config.toml
dataset = "renderings of 100 made-up gadgets, each built of a few solids, in any pose"
beta1 = 0.95
shampoo_beta = 0.95
max_precond_dim = 1024
merge_dims = true
one_sided = false
Rows from block 4 of a small segmentation model, named by matrix and row number. Rows with one number belong to one channel. Each number is 50 + 15 x the weight over its row's rms, rounded and kept within 0 to 99. All counts start at 0.
After each channel's rows are labels from the 100 images, of 14848, where the channel reaches its highest value: "peak on" is the class under the peak. Only what is clearly more common there than usual is listed. The data: renderings of 100 made-up gadgets, each built of a few solids, in any pose. In brackets: how many of the 100.
# convs0: first 3x3 conv (model.mid.0.convs.0.weight, 128x128x3x3, each kernel summed), inputs 0-127
# convs1: second 3x3 conv (model.mid.0.convs.1.weight, 128x128x3x3, transposed, each kernel summed), outputs 0-127

convs0.80:37 48 42 27 41 46 56 59 38 40 71 53 60 43 76 79 44 58 55 39 66 26 45 79 57 88 55 37 41 36 61 39 70 46 73 43 62 20 53 78 79 36 38 63 48 63 54 63 59 45 66 52 71 74 48 41 55 61 35 46 54 56 53 82 18 50 70 60 44 22 48 44 38 61 34 36 86 61 37 75 29 55 51 59 65 62 60 50 55 67 51 65 67 28 52 48 33 49 40 55 30 50 58 71 57 24 42 49 68 28 31 42 60 47 40 42 70 72 29 49 44 58 40 53 40 50 82 53
convs1.80:46 36 36 39 38 61 27 56 54 54 41 22 35 63 24 52 40 56 55 33 13 62 46 35 44 47 34 40 41 71 49 77 35 38 28 64 52 51 39 35 52 75 70 41 33 74 34 42 58 55 50 35 18 48 43 17 47 64 56 32 41 37 50 31 55 39 39 63 49 57 32 51 53 46 35 60 60 32 59 34 50 57 41 16 26 32 35 42 43 55 45 54 14 59 35 34 45 47 28 44 59 70 50 72 47 55 33 52 36 39 56 66 56 54 48 30 72 11 66 68 50 52 67 33 55 42 86 71
peak on: main colour (63)

convs0.56:33 94 35 64 88 45 52 53 65 02 17 63 55 38 55 46 55 41 50 49 46 48 42 41 52 38 36 44 45 46 61 54 18 56 74 61 76 40 49 42 66 56 48 49 37 45 37 57 41 53 47 61 50 60 56 62 56 51 54 48 40 76 81 52 52 70 28 70 49 39 57 56 48 30 81 58 41 44 63 69 48 16 39 37 44 48 63 42 46 51 19 35 63 50 56 64 58 42 64 56 79 80 74 69 40 41 55 29 61 52 63 53 68 58 44 73 13 44 41 44 44 42 42 67 49 41 67 53
convs1.56:41 49 51 43 24 45 30 39 15 45 56 32 23 58 15 23 50 51 45 53 71 71 74 54 57 50 64 59 44 64 48 45 85 66 70 39 30 44 79 57 27 38 48 71 50 59 57 32 44 65 62 48 77 53 53 23 42 61 71 43 45 32 29 65 50 47 43 36 57 55 28 59 46 51 37 28 37 46 59 51 61 35 73 58 27 48 50 41 43 34 49 60 68 69 39 50 61 42 38 77 34 69 36 32 73 39 59 40 23 41 48 26 71 75 42 48 35 50 44 55 19 42 44 30 46 31 52 38
peak on: main colour (38)

convs0.95:22 65 60 80 78 49 53 63 66 55 41 54 41 53 56 58 45 50 95 72 39 46 67 44 47 71 41 51 31 34 38 75 43 47 52 69 44 52 54 56 54 48 65 61 50 62 49 38 62 75 59 27 67 37 39 73 36 52 49 39 56 96 44 57 50 54 61 65 74 65 40 57 24 60 69 87 70 44 68 52 29 43 59 44 22 50 43 29 54 52 57 53 39 47 67 67 55 41 28 43 54 28 46 38 31 81 45 38 55 51 63 63 70 78 45 55 86 49 48 33 48 38 36 70 59 52 49 49
convs1.95:50 27 59 60 27 57 61 48 38 50 63 39 62 29 51 43 58 69 30 34 48 64 18 46 59 38 44 39 62 65 53 68 48 45 56 71 41 64 45 44 33 50 36 58 47 31 28 65 54 68 63 85 57 47 64 37 61 49 54 37 68 45 88 57 59 61 38 35 26 74 52 59 58 37 46 43 47 49 70 42 56 38 64 38 59 09 51 40 34 49 37 52 57 34 25 27 25 32 85 52 35 39 51 56 49 00 51 62 53 43 15 27 58 41 38 36 37 63 59 59 62 66 70 48 36 45 51 43
peak on: second colour (35)

convs0.93:56 42 45 53 45 52 76 50 54 24 63 57 52 60 51 39 47 89 51 65 27 72 49 43 41 47 73 70 57 77 58 36 51 52 38 44 52 61 23 68 64 70 67 52 55 36 41 36 51 35 57 46 42 77 62 26 54 63 33 53 33 53 32 39 78 45 78 71 60 40 42 78 53 35 43 55 47 43 39 41 48 66 51 43 34 45 49 42 63 22 61 46 69 25 33 52 65 74 32 19 55 58 28 85 44 53 28 60 46 48 42 66 35 27 71 45 35 51 44 52 33 29 93 62 67 55 56 52
convs1.93:46 55 47 71 62 43 45 28 56 37 58 41 60 23 53 43 32 62 76 53 42 75 49 55 30 58 68 22 54 35 61 68 55 66 71 67 58 64 66 76 68 36 48 51 62 48 99 72 55 41 69 66 68 42 33 57 72 53 44 57 63 49 60 56 37 71 30 37 47 51 59 51 68 46 49 55 38 55 55 80 34 25 64 70 49 39 67 57 72 37 56 39 31 83 50 39 31 40 47 40 46 47 51 66 29 85 40 39 56 46 70 33 69 41 56 69 46 54 60 49 42 57 43 69 53 53 54 29
peak on: main colour (57); second colour (32)

convs0.23:52 41 55 41 34 66 54 30 44 60 65 54 60 34 30 49 29 50 82 55 63 59 44 52 38 58 61 35 74 63 64 12 61 59 54 53 47 56 42 43 49 49 58 53 55 77 41 58 46 40 48 58 84 45 57 70 09 48 42 46 46 76 55 48 49 53 44 16 79 26 77 52 82 66 51 62 39 24 85 64 53 41 61 53 32 65 42 60 31 51 69 48 43 38 75 58 45 61 49 58 34 19 70 61 53 37 72 45 79 62 45 58 42 36 52 31 41 33 73 47 40 48 55 52 49 53 52 85
convs1.23:56 50 39 53 47 69 64 43 81 63 45 58 44 57 67 17 44 39 41 16 43 57 78 50 42 47 50 52 34 34 25 54 38 19 44 72 37 59 68 27 54 49 20 53 54 51 58 61 45 55 52 38 24 55 49 59 56 30 33 48 45 41 24 60 48 88 60 70 55 54 43 37 43 58 51 34 30 32 52 55 62 50 53 34 44 47 61 33 55 44 61 32 71 56 26 12 65 31 58 66 53 56 47 37 69 43 31 71 10 67 58 51 59 40 37 56 74 51 28 65 39 30 67 35 80 43 54 62
peak on: second colour (42); main colour (40)

convs0.52:60 96 36 45 33 43 43 68 66 42 50 42 59 41 30 27 55 59 56 91 71 47 55 65 53 64 60 59 47 47 27 61 33 26 85 35 39 60 45 29 40 29 48 33 13 50 61 50 42 64 66 17 70 45 51 49 45 36 57 53 30 28 37 42 43 44 33 57 75 49 56 65 52 55 46 43 25 37 32 49 42 35 46 46 38 54 50 44 41 59 41 57 65 46 23 28 81 52 72 50 64 31 48 51 40 59 48 77 52 65 51 30 26 49 60 65 52 17 55 59 34 43 54 53 30 58 26 58
convs1.52:49 29 48 50 58 58 36 34 48 35 40 40 20 51 58 24 34 20 41 63 27 32 55 46 22 45 23 35 47 47 91 49 43 58 80 71 58 60 82 76 41 33 39 57 66 50 82 63 79 60 55 63 57 44 61 42 35 44 60 34 55 44 52 22 47 52 69 70 51 37 47 38 68 78 38 56 67 81 51 54 50 53 36 61 63 75 45 48 66 41 43 65 26 58 50 32 57 56 40 54 27 56 69 67 40 17 47 47 53 50 54 35 45 43 65 61 40 55 54 42 77 24 63 49 54 48 34 54
peak on: main colour (47)

convs0.66:32 67 52 47 42 52 49 56 63 23 40 50 43 37 61 41 81 59 56 71 34 74 42 60 44 53 32 36 46 62 58 33 48 45 47 44 56 40 44 79 62 57 56 35 62 57 46 23 46 57 58 50 40 52 59 46 50 40 46 60 49 35 40 33 54 15 66 33 52 54 49 54 53 67 36 45 30 52 26 27 59 56 61 71 48 42 65 57 69 60 73 28 57 22 61 47 51 55 23 22 57 32 20 84 45 74 48 96 52 66 46 76 61 19 36 58 51 64 68 61 25 29 85 56 39 61 50 49
convs1.66:39 36 31 51 78 82 32 18 53 63 51 30 58 41 57 53 20 53 41 85 67 58 64 36 49 60 68 37 55 57 93 53 71 47 66 45 38 55 55 52 45 42 44 57 70 43 87 63 65 46 31 65 90 60 57 54 59 41 39 55 53 35 34 39 58 69 63 65 62 62 42 57 48 35 61 62 48 31 49 62 50 68 47 77 36 43 54 43 67 50 75 60 40 53 47 45 36 55 53 45 26 38 45 44 24 82 48 42 68 27 47 84 67 58 67 62 35 45 32 27 47 48 42 57 46 52 33 38
peak on: main colour (34)

convs0.111:37 67 60 39 59 32 29 43 46 51 55 49 65 56 21 50 76 62 36 13 36 68 36 70 71 58 50 47 87 76 55 39 68 55 69 75 47 55 44 72 65 47 31 53 36 75 65 40 72 36 49 62 71 45 31 62 18 54 93 35 43 48 38 65 53 41 60 67 45 67 41 62 58 41 41 73 50 40 59 35 63 73 62 63 55 50 61 38 67 45 35 51 46 50 37 54 87 37 66 43 65 62 64 51 60 44 47 41 57 88 51 72 67 65 54 43 31 56 50 38 55 46 39 38 45 58 63 29
convs1.111:50 46 41 49 39 77 38 34 49 45 42 30 62 44 60 53 53 39 55 35 36 65 54 23 33 45 48 21 32 18 59 43 50 58 59 53 63 67 51 58 28 40 69 26 55 53 46 47 51 62 47 15 20 44 83 25 43 50 61 44 43 55 66 42 83 51 43 62 17 53 23 58 39 54 54 36 41 40 56 65 71 44 57 36 46 27 43 52 35 46 33 51 35 43 47 24 54 56 53 69 74 44 51 59 20 51 43 62 52 40 21 51 42 56 13 30 57 38 30 61 51 30 89 69 56 66 31 34
peak on: main colour (71); second colour (26)

convs0.44:25 72 41 32 65 60 32 46 34 69 16 11 64 34 33 43 52 43 76 53 36 37 53 48 78 52 18 47 36 48 58 48 41 77 32 58 34 58 69 18 54 62 49 72 64 55 67 48 72 44 63 48 68 70 50 55 37 32 69 32 37 76 53 56 52 67 63 46 74 44 59 67 49 59 74 70 45 56 58 65 49 35 40 62 60 59 78 40 44 45 72 64 34 59 44 44 45 43 46 51 65 62 62 60 62 41 67 48 43 48 31 47 66 50 64 68 32 19 55 36 78 18 53 61 46 53 46 70
convs1.44:37 43 37 43 18 55 46 24 42 58 55 64 41 75 41 33 18 39 41 41 77 55 67 48 33 34 53 37 47 33 34 59 75 42 57 47 44 39 60 71 39 24 60 81 48 56 24 38 40 52 36 46 45 25 50 47 46 49 50 49 56 53 42 80 59 57 34 72 48 70 49 35 32 60 63 43 43 48 53 61 87 56 65 31 39 24 64 47 46 55 44 40 99 74 35 56 40 20 56 65 33 57 46 42 63 29 35 43 70 47 47 46 61 66 70 63 55 31 57 76 62 39 57 41 61 54 45 63
peak on: second colour (48)

convs0.115:56 60 68 29 64 49 58 55 51 36 57 56 48 18 72 55 34 44 28 44 25 35 36 30 50 45 61 38 71 22 39 60 54 29 45 70 83 54 41 56 57 62 34 67 62 54 71 43 78 11 62 71 67 46 59 19 69 70 71 40 25 45 27 51 55 54 45 67 36 45 34 48 48 64 36 51 31 75 58 63 45 54 54 57 63 37 66 53 39 61 42 67 67 49 33 53 57 34 62 18 53 86 49 36 45 47 23 39 51 70 60 77 62 45 45 31 48 60 44 58 45 53 54 39 33 48 72 31
convs1.115:38 58 33 59 33 25 43 53 61 64 15 31 79 50 46 23 36 33 46 39 64 51 63 47 41 46 42 64 52 44 23 36 70 82 64 58 40 23 36 44 36 15 48 30 55 50 45 42 58 65 24 72 37 53 48 37 46 49 69 35 51 43 33 36 71 53 43 43 40 41 24 47 46 41 48 42 57 55 72 43 39 31 58 33 47 65 44 42 35 23 55 56 14 57 42 56 51 42 34 50 82 24 49 31 42 24 74 42 58 56 51 60 35 39 69 53 16 62 56 44 31 27 56 57 41 73 36 32
peak on: main colour (58)

convs0.6:49 49 37 55 34 35 73 37 39 31 25 63 37 27 23 49 42 33 47 75 43 54 09 49 40 61 46 63 60 29 54 53 27 69 44 31 44 48 47 63 30 38 28 43 42 74 59 45 17 35 63 38 60 29 49 44 57 56 42 34 43 46 72 40 35 62 71 63 60 38 79 66 61 39 54 49 34 59 59 62 58 39 70 33 62 46 42 28 36 36 28 48 65 39 49 43 27 36 64 70 44 46 57 46 72 58 36 60 63 22 50 44 04 45 49 42 45 32 57 35 20 79 41 50 76 48 49 53
convs1.6:74 44 38 40 50 42 48 52 64 69 37 74 24 30 55 56 50 60 45 84 48 19 57 44 48 44 52 48 41 56 27 48 32 48 57 47 50 35 33 31 42 54 45 14 64 46 32 56 69 77 59 58 21 65 43 25 58 62 69 57 37 48 40 33 67 72 61 42 62 52 36 42 57 42 62 73 51 47 67 35 30 38 16 33 61 65 38 39 48 69 46 60 12 47 46 57 53 44 37 54 70 55 48 38 52 29 24 61 38 58 89 53 59 46 22 55 28 73 56 51 17 80 49 50 41 49 48 47
peak on: main colour (60); second colour (29)

convs0.120:69 49 59 43 37 41 77 44 48 48 47 42 36 59 69 46 50 75 00 29 33 34 49 57 66 67 60 50 88 57 51 46 69 39 50 58 53 31 48 47 72 32 37 51 39 55 26 62 40 56 68 57 44 53 42 60 46 93 33 66 48 48 71 36 36 64 55 56 57 37 55 66 48 52 22 55 23 45 34 39 20 57 43 65 42 54 68 68 41 81 44 33 59 34 75 42 58 77 65 41 46 64 61 55 26 53 49 56 53 32 64 78 58 77 39 69 53 43 47 63 51 49 47 27 44 38 36 66
convs1.120:41 54 52 46 54 48 45 37 44 33 64 50 63 61 37 50 38 27 57 37 63 60 68 50 41 34 53 78 61 80 77 76 76 15 44 46 56 54 50 49 37 56 54 94 66 73 33 31 46 89 55 53 39 57 51 51 39 53 50 62 37 52 43 60 58 56 45 79 46 49 45 55 54 57 69 46 38 55 60 56 44 35 39 70 46 34 49 55 43 25 40 46 40 66 35 25 49 46 66 58 90 33 54 51 61 62 40 76 50 68 40 52 61 58 51 00 47 47 38 28 17 54 62 54 43 65 51 35
peak on: second colour (39)

convs0.36:31 38 67 68 47 59 76 57 20 63 24 36 50 61 51 45 41 49 36 48 24 45 29 86 19 37 47 44 66 67 44 38 39 53 48 78 81 61 40 51 55 49 37 53 17 51 67 55 77 45 61 46 53 48 39 51 24 66 76 44 15 49 36 70 38 62 60 73 41 62 44 53 49 44 46 80 57 65 51 76 47 37 66 66 66 23 18 47 66 39 43 47 66 52 54 49 54 59 30 55 44 35 46 46 63 47 44 38 42 62 60 78 57 82 40 60 43 46 30 29 53 47 58 32 61 43 32 61
convs1.36:94 86 59 56 32 56 34 56 44 43 44 58 56 43 34 54 54 73 46 70 47 46 36 14 49 59 49 40 49 42 77 40 27 50 66 52 68 31 61 62 62 48 65 39 42 51 49 28 49 83 75 31 44 65 77 54 33 55 77 40 48 52 69 40 65 30 29 50 52 48 48 62 47 37 53 40 35 33 25 21 33 78 29 53 78 40 63 32 55 40 58 71 53 60 70 37 46 63 48 47 51 80 44 50 40 51 49 53 39 41 33 28 52 33 17 36 38 56 34 54 32 49 62 52 50 71 35 47
peak on: main colour (58); second colour (31)

convs0.92:41 40 47 38 47 38 44 32 71 41 13 72 48 40 50 43 63 32 44 30 57 38 47 67 60 41 57 52 34 53 54 32 58 53 44 68 63 54 60 46 25 59 57 58 47 87 51 52 55 40 63 59 68 69 36 49 17 65 48 57 39 24 49 67 48 41 44 57 66 29 70 31 57 67 49 43 66 37 67 56 58 62 49 60 47 81 62 47 37 44 46 41 75 68 72 71 43 56 73 64 44 54 20 58 54 49 63 39 64 71 57 53 49 60 26 53 44 10 37 10 38 90 47 76 50 65 40 66
convs1.92:47 40 38 59 25 54 24 31 62 88 40 49 52 77 55 59 50 58 25 36 40 96 61 45 61 54 28 46 27 19 49 38 66 61 51 25 22 29 65 51 35 25 41 48 56 59 61 62 44 52 54 55 33 25 61 33 40 40 44 34 57 38 56 72 33 35 32 61 36 39 35 74 21 33 49 49 45 44 69 27 47 51 51 40 56 29 40 47 58 48 66 54 37 65 34 37 47 29 49 53 56 32 52 49 23 30 49 64 29 40 28 41 52 61 23 43 55 55 25 77 49 41 70 49 41 70 48 55
peak on: main colour (58); second colour (28)

convs0.34:06 72 52 45 63 55 54 54 61 42 48 38 54 79 30 56 55 45 56 57 35 39 43 43 66 54 67 35 46 67 53 40 71 40 54 51 59 47 42 56 37 48 80 64 66 53 45 52 38 45 55 38 74 76 66 65 38 49 31 80 71 87 75 74 71 71 37 49 64 68 54 40 37 55 66 40 48 49 72 60 68 53 79 38 39 43 34 47 50 30 59 43 36 57 40 39 77 38 67 63 76 77 52 60 45 41 59 37 65 63 55 72 53 67 57 34 46 59 46 26 82 63 39 57 41 68 65 85
convs1.34:65 31 27 55 27 40 37 48 37 45 49 29 51 58 53 35 70 48 44 39 56 48 51 46 20 29 68 43 41 39 45 47 65 53 73 46 54 48 71 43 34 38 31 44 65 27 67 72 36 58 37 61 36 49 55 58 46 31 62 31 53 32 25 61 00 70 39 46 32 81 41 67 67 38 46 35 35 72 52 49 58 50 31 37 49 57 54 36 19 62 52 52 72 43 45 42 52 49 27 36 40 37 50 32 42 62 30 53 46 35 46 41 57 49 27 27 23 61 61 67 74 33 61 49 25 48 26 53
peak on: second colour (34)

convs0.74:35 57 63 45 43 41 37 44 71 48 37 92 51 36 56 65 82 48 30 38 54 55 29 66 50 56 62 42 54 56 55 57 94 46 41 62 65 32 36 68 47 43 40 51 56 95 38 53 55 42 52 75 50 59 42 49 47 61 75 56 56 44 43 79 29 45 48 57 49 36 62 52 82 37 84 54 44 58 73 44 63 59 74 83 54 68 60 32 39 59 39 51 62 67 63 51 56 46 52 43 64 51 63 67 30 66 46 54 66 61 54 52 55 40 36 46 43 53 42 20 43 85 75 35 42 51 67 16
convs1.74:38 66 21 45 51 51 65 26 78 78 34 45 47 63 61 29 53 46 52 52 39 92 64 51 80 54 51 38 47 34 23 47 57 55 70 14 39 45 50 44 43 65 70 27 54 52 59 53 58 67 53 56 32 47 64 53 25 63 55 49 46 48 54 25 56 30 54 27 63 63 11 59 27 42 55 43 37 49 71 28 46 46 42 36 43 41 46 60 37 39 33 57 11 65 50 49 26 57 51 69 79 43 32 24 53 69 47 48 52 54 38 63 44 63 26 46 56 39 35 51 49 40 26 60 64 81 47 43
peak on: main colour (76)

convs0.60:31 49 44 33 34 71 56 53 33 36 55 48 64 55 59 67 41 45 48 63 52 53 48 50 35 51 29 55 43 27 42 59 35 22 57 48 58 60 41 64 59 54 66 44 26 32 33 61 42 61 75 80 50 31 60 45 27 40 42 19 66 35 57 18 60 10 71 46 49 29 52 50 42 52 46 35 64 38 38 87 37 51 59 66 81 52 49 63 60 62 67 55 60 49 54 60 29 67 33 40 26 43 52 66 65 87 36 49 45 24 37 62 44 22 63 39 57 67 65 65 34 41 79 65 39 46 73 51
convs1.60:63 41 47 32 54 57 41 68 54 35 45 31 33 38 74 33 72 53 51 73 54 94 44 21 61 49 43 30 50 81 62 45 56 56 51 66 66 48 31 60 58 84 43 51 40 46 94 52 40 28 21 39 65 63 70 55 53 41 37 58 55 59 57 69 41 35 23 50 58 60 41 38 67 50 57 54 67 59 62 43 33 58 36 28 56 61 51 52 56 55 61 55 88 17 76 56 69 58 30 52 63 61 39 66 37 31 48 46 43 31 42 54 34 61 49 54 66 45 55 38 31 50 24 26 44 38 60 31
peak on: second colour (31); main colour (30)

convs0.61:31 61 60 34 32 27 35 67 38 75 55 66 52 61 37 84 44 51 62 69 17 52 34 41 66 48 39 37 96 13 31 47 41 53 45 35 64 45 52 54 37 41 47 36 27 59 41 47 40 55 58 68 40 32 47 36 41 48 73 45 55 43 21 37 55 40 47 34 54 42 31 63 24 47 58 52 45 34 34 48 58 50 29 74 76 38 55 73 65 50 53 66 35 24 52 49 47 35 47 54 71 63 34 90 47 37 31 49 24 40 73 41 33 29 52 46 58 48 43 51 42 49 63 49 54 67 60 21
convs1.61:43 54 18 45 27 38 58 51 46 61 69 80 64 57 47 41 29 44 48 48 81 25 51 31 44 65 19 44 51 77 76 45 66 48 76 61 79 47 42 60 73 50 54 31 56 28 78 34 53 35 51 41 61 48 42 26 55 44 55 43 63 53 22 23 46 42 55 89 42 53 48 53 75 50 59 63 55 49 57 28 57 28 68 56 55 68 58 47 34 71 40 62 62 44 51 43 50 52 44 35 28 52 54 48 23 82 48 40 56 59 74 51 15 29 66 40 47 40 68 40 51 32 49 74 62 58 65 45
peak on: main colour (66); second colour (32)

convs0.45:32 63 62 33 63 44 46 67 64 73 40 67 55 55 42 58 66 47 51 45 53 59 32 29 72 58 31 33 51 58 50 38 53 35 32 24 82 80 15 80 57 46 50 60 67 51 43 53 57 38 57 56 58 68 45 38 38 83 57 38 54 70 56 67 55 73 55 45 59 53 66 65 59 46 57 67 65 57 46 46 68 64 31 46 34 38 54 18 63 26 44 50 68 57 41 66 40 44 52 64 81 28 26 34 38 45 58 23 66 71 81 61 72 58 63 32 24 52 78 41 66 42 49 37 42 67 48 42
convs1.45:43 44 40 37 42 26 48 24 46 53 51 48 51 51 29 46 38 83 39 38 14 60 74 56 60 72 55 66 40 53 65 39 35 33 43 39 33 38 39 43 29 47 77 35 56 65 27 49 63 57 50 29 17 56 44 28 40 49 49 34 47 19 41 25 56 41 53 35 41 55 06 77 63 33 29 46 43 49 61 35 37 56 53 20 55 32 61 50 46 45 65 53 36 59 39 38 54 52 40 58 41 69 47 18 43 41 36 67 16 76 41 55 40 47 30 52 47 44 49 51 43 50 88 50 58 70 37 65
peak on: main colour (61)